config.toml
image_size = 32
encoder_norm_position = "pre"
encoder_head_dim = 64
encoder_qk_norm = false
encoder_parallel_block = false
decoder_drop_path = 0.15
decoder_kv_group_size = 2
decoder_positions = "rope"
learning_rate = 0.0017
beta1 = 0.9
max_grad_norm = 1.0
batch_size = 192
Rows from block 9 of the image encoder of a small image captioner, named by matrix and row number. Rows with one number belong to one neuron. Each number is 50 + 15 x the weight over its row's rms, rounded and kept within 0 to 99. All counts start at 0. After the name is the row's rms in percent of the matrix's.
After each neuron's rows are labels from the 100 images, of 14976, where the neuron reaches its largest size: "strongest on" is what is common among them; "patch colour" is the nearest of a few named colours to the mean colour under the peak. Only what is clearly more common there than usual is listed. The data: simulated fluorescence microscopy of cells. In brackets: how many of the 100.
# gate: MLP gate (encoder.blocks.9.mlp.gate.weight, 512x192), inputs 128-191
# fc1: MLP up (encoder.blocks.9.mlp.fc1.weight, 512x192), inputs 128-191
# fc2: MLP down (encoder.blocks.9.mlp.fc2.weight, 192x512, transposed), outputs 128-191

gate.315 098:67 61 46 51 42 61 55 45 57 45 49 57 56 21 48 38 50 50 45 43 29 42 34 54 68 28 31 57 55 64 39 73 70 46 60 52 19 59 52 19 40 40 76 61 18 29 47 71 33 76 40 60 61 38 58 55 46 53 32 46 56 44 39 63
fc1.315 102:25 68 52 24 90 45 23 55 54 82 43 37 28 43 66 55 50 50 37 51 66 56 46 40 45 43 27 33 66 66 82 65 48 00 53 64 44 83 47 51 48 55 34 37 45 77 70 40 72 58 35 65 49 57 68 36 39 56 74 58 30 50 54 41
fc2.315 099:55 21 43 62 45 65 50 52 46 43 48 71 67 67 80 53 46 71 59 32 35 10 44 54 50 40 56 36 68 07 39 49 51 53 47 67 69 45 60 61 41 54 38 61 66 59 79 58 55 62 47 43 32 55 34 52 58 45 67 66 44 66 36 34
strongest on: long thin cells (86); cyan stain (79)
patch colour: green (27)

gate.441 108:42 57 55 53 61 27 78 22 46 73 57 56 35 54 69 57 46 60 54 38 70 45 36 38 42 46 44 61 61 39 88 68 65 38 36 46 45 62 70 53 49 44 54 65 61 38 48 52 68 52 41 49 75 57 51 46 24 54 39 87 34 95 24 42
fc1.441 099:49 48 43 58 45 71 65 66 48 65 14 24 52 31 31 27 63 49 65 58 42 76 46 27 61 44 56 50 62 55 86 60 53 50 43 43 20 77 46 65 42 40 69 39 62 47 63 58 33 41 53 27 30 52 70 59 57 55 54 44 43 76 71 72
fc2.441 104:60 48 33 57 47 55 61 53 35 87 34 66 42 44 53 36 73 53 30 34 73 27 39 71 50 67 84 50 46 49 49 59 39 60 25 55 52 70 72 40 48 42 48 48 62 49 61 38 64 58 27 51 55 87 60 59 48 54 52 36 56 46 62 47
strongest on: long thin cells (56); yellow stain (48)
patch colour: brown (38)

gate.100 097:67 47 63 36 27 65 56 31 46 73 69 46 43 60 72 65 50 55 53 51 60 44 44 36 46 43 66 49 72 39 64 57 43 38 42 60 59 63 54 70 53 70 52 44 57 53 50 51 58 35 60 54 60 42 50 32 80 49 38 81 51 22 25 45
fc1.100 087:55 55 29 62 10 71 68 62 31 16 61 76 62 44 43 44 64 33 58 33 29 30 34 46 41 37 48 48 71 28 56 73 31 38 34 33 80 43 44 49 68 54 52 13 33 48 70 70 56 19 79 54 28 71 35 62 51 42 58 51 52 54 69 58
fc2.100 087:77 78 48 60 34 54 27 47 29 70 68 49 41 48 29 45 56 85 50 46 37 55 21 37 69 59 74 51 53 53 65 43 57 76 50 50 65 61 48 48 63 48 45 62 26 46 50 40 19 52 56 76 53 30 50 48 30 40 59 17 59 50 40 52
strongest on: long thin cells (88); yellow stain (61)
patch colour: brown (40)

gate.241 087:51 32 48 34 35 47 46 56 53 48 54 49 64 52 29 39 44 73 45 50 38 43 49 30 33 55 60 66 53 47 57 47 44 46 59 34 54 62 38 67 59 14 53 35 47 43 58 56 52 50 56 36 50 62 47 44 39 41 37 61 41 51 34 34
fc1.241 091:35 46 38 20 52 57 65 63 43 44 43 65 46 75 68 59 40 46 23 59 45 63 36 69 46 53 68 45 15 43 30 73 41 42 62 00 62 68 44 40 59 32 38 45 67 42 57 42 22 40 52 71 52 06 63 34 34 78 67 46 45 29 44 45
fc2.241 089:35 36 52 52 16 84 55 43 44 35 63 41 64 42 10 43 44 44 63 54 40 16 75 87 64 42 41 43 48 53 59 57 40 37 43 57 46 49 30 33 50 47 53 35 67 59 69 59 44 42 50 68 42 22 67 21 45 61 60 55 54 57 34 13
strongest on: long thin cells (100)
patch colour: brown (33)

gate.2 090:35 44 56 72 61 51 71 68 38 63 55 54 52 56 54 56 38 53 35 50 20 37 31 43 23 33 47 76 57 02 62 44 49 09 65 73 60 68 38 30 42 77 57 60 80 52 74 60 65 32 59 68 45 59 54 59 40 48 47 61 40 45 42 38
fc1.2 091:28 29 43 64 57 63 57 31 49 60 43 27 38 47 45 31 38 49 33 56 60 67 51 55 69 83 42 49 67 51 61 61 53 53 57 35 66 43 56 44 39 26 78 35 69 51 57 31 72 92 69 71 45 81 66 42 18 28 32 55 51 35 37 32
fc2.2 083:34 50 41 38 41 50 56 52 51 55 53 59 52 46 56 40 17 44 67 38 43 31 58 16 59 32 47 40 54 42 38 42 44 83 35 30 55 52 42 51 81 62 24 72 64 57 48 59 32 49 67 60 72 69 37 38 21 64 46 54 55 63 33 89
strongest on: long thin cells (98); yellow stain (78)
patch colour: brown (42)

gate.194 119:45 65 66 35 53 47 35 20 56 53 44 48 56 50 50 65 57 67 46 50 46 60 62 34 48 30 57 34 34 37 62 47 12 36 77 38 60 51 34 60 56 46 76 86 65 57 28 67 25 48 56 78 46 28 49 39 50 49 59 45 53 54 53 39
fc1.194 124:64 53 84 62 54 44 45 47 40 55 56 50 41 49 46 41 47 47 66 62 65 45 49 60 40 29 41 29 33 14 08 35 66 34 37 39 73 45 43 58 77 54 47 52 51 59 37 50 37 33 49 65 57 33 46 28 44 37 61 51 51 59 39 58
fc2.194 130:37 79 52 84 46 42 48 51 50 57 25 80 73 43 49 67 61 64 46 52 84 43 41 35 26 72 71 71 78 55 72 50 34 48 55 28 37 58 27 42 68 70 51 67 58 64 62 51 40 72 61 48 39 46 34 57 43 51 34 65 72 73 69 60
strongest on: crowded (100); cells: ten or more (100); vacuoles (48)
patch colour: brown (38)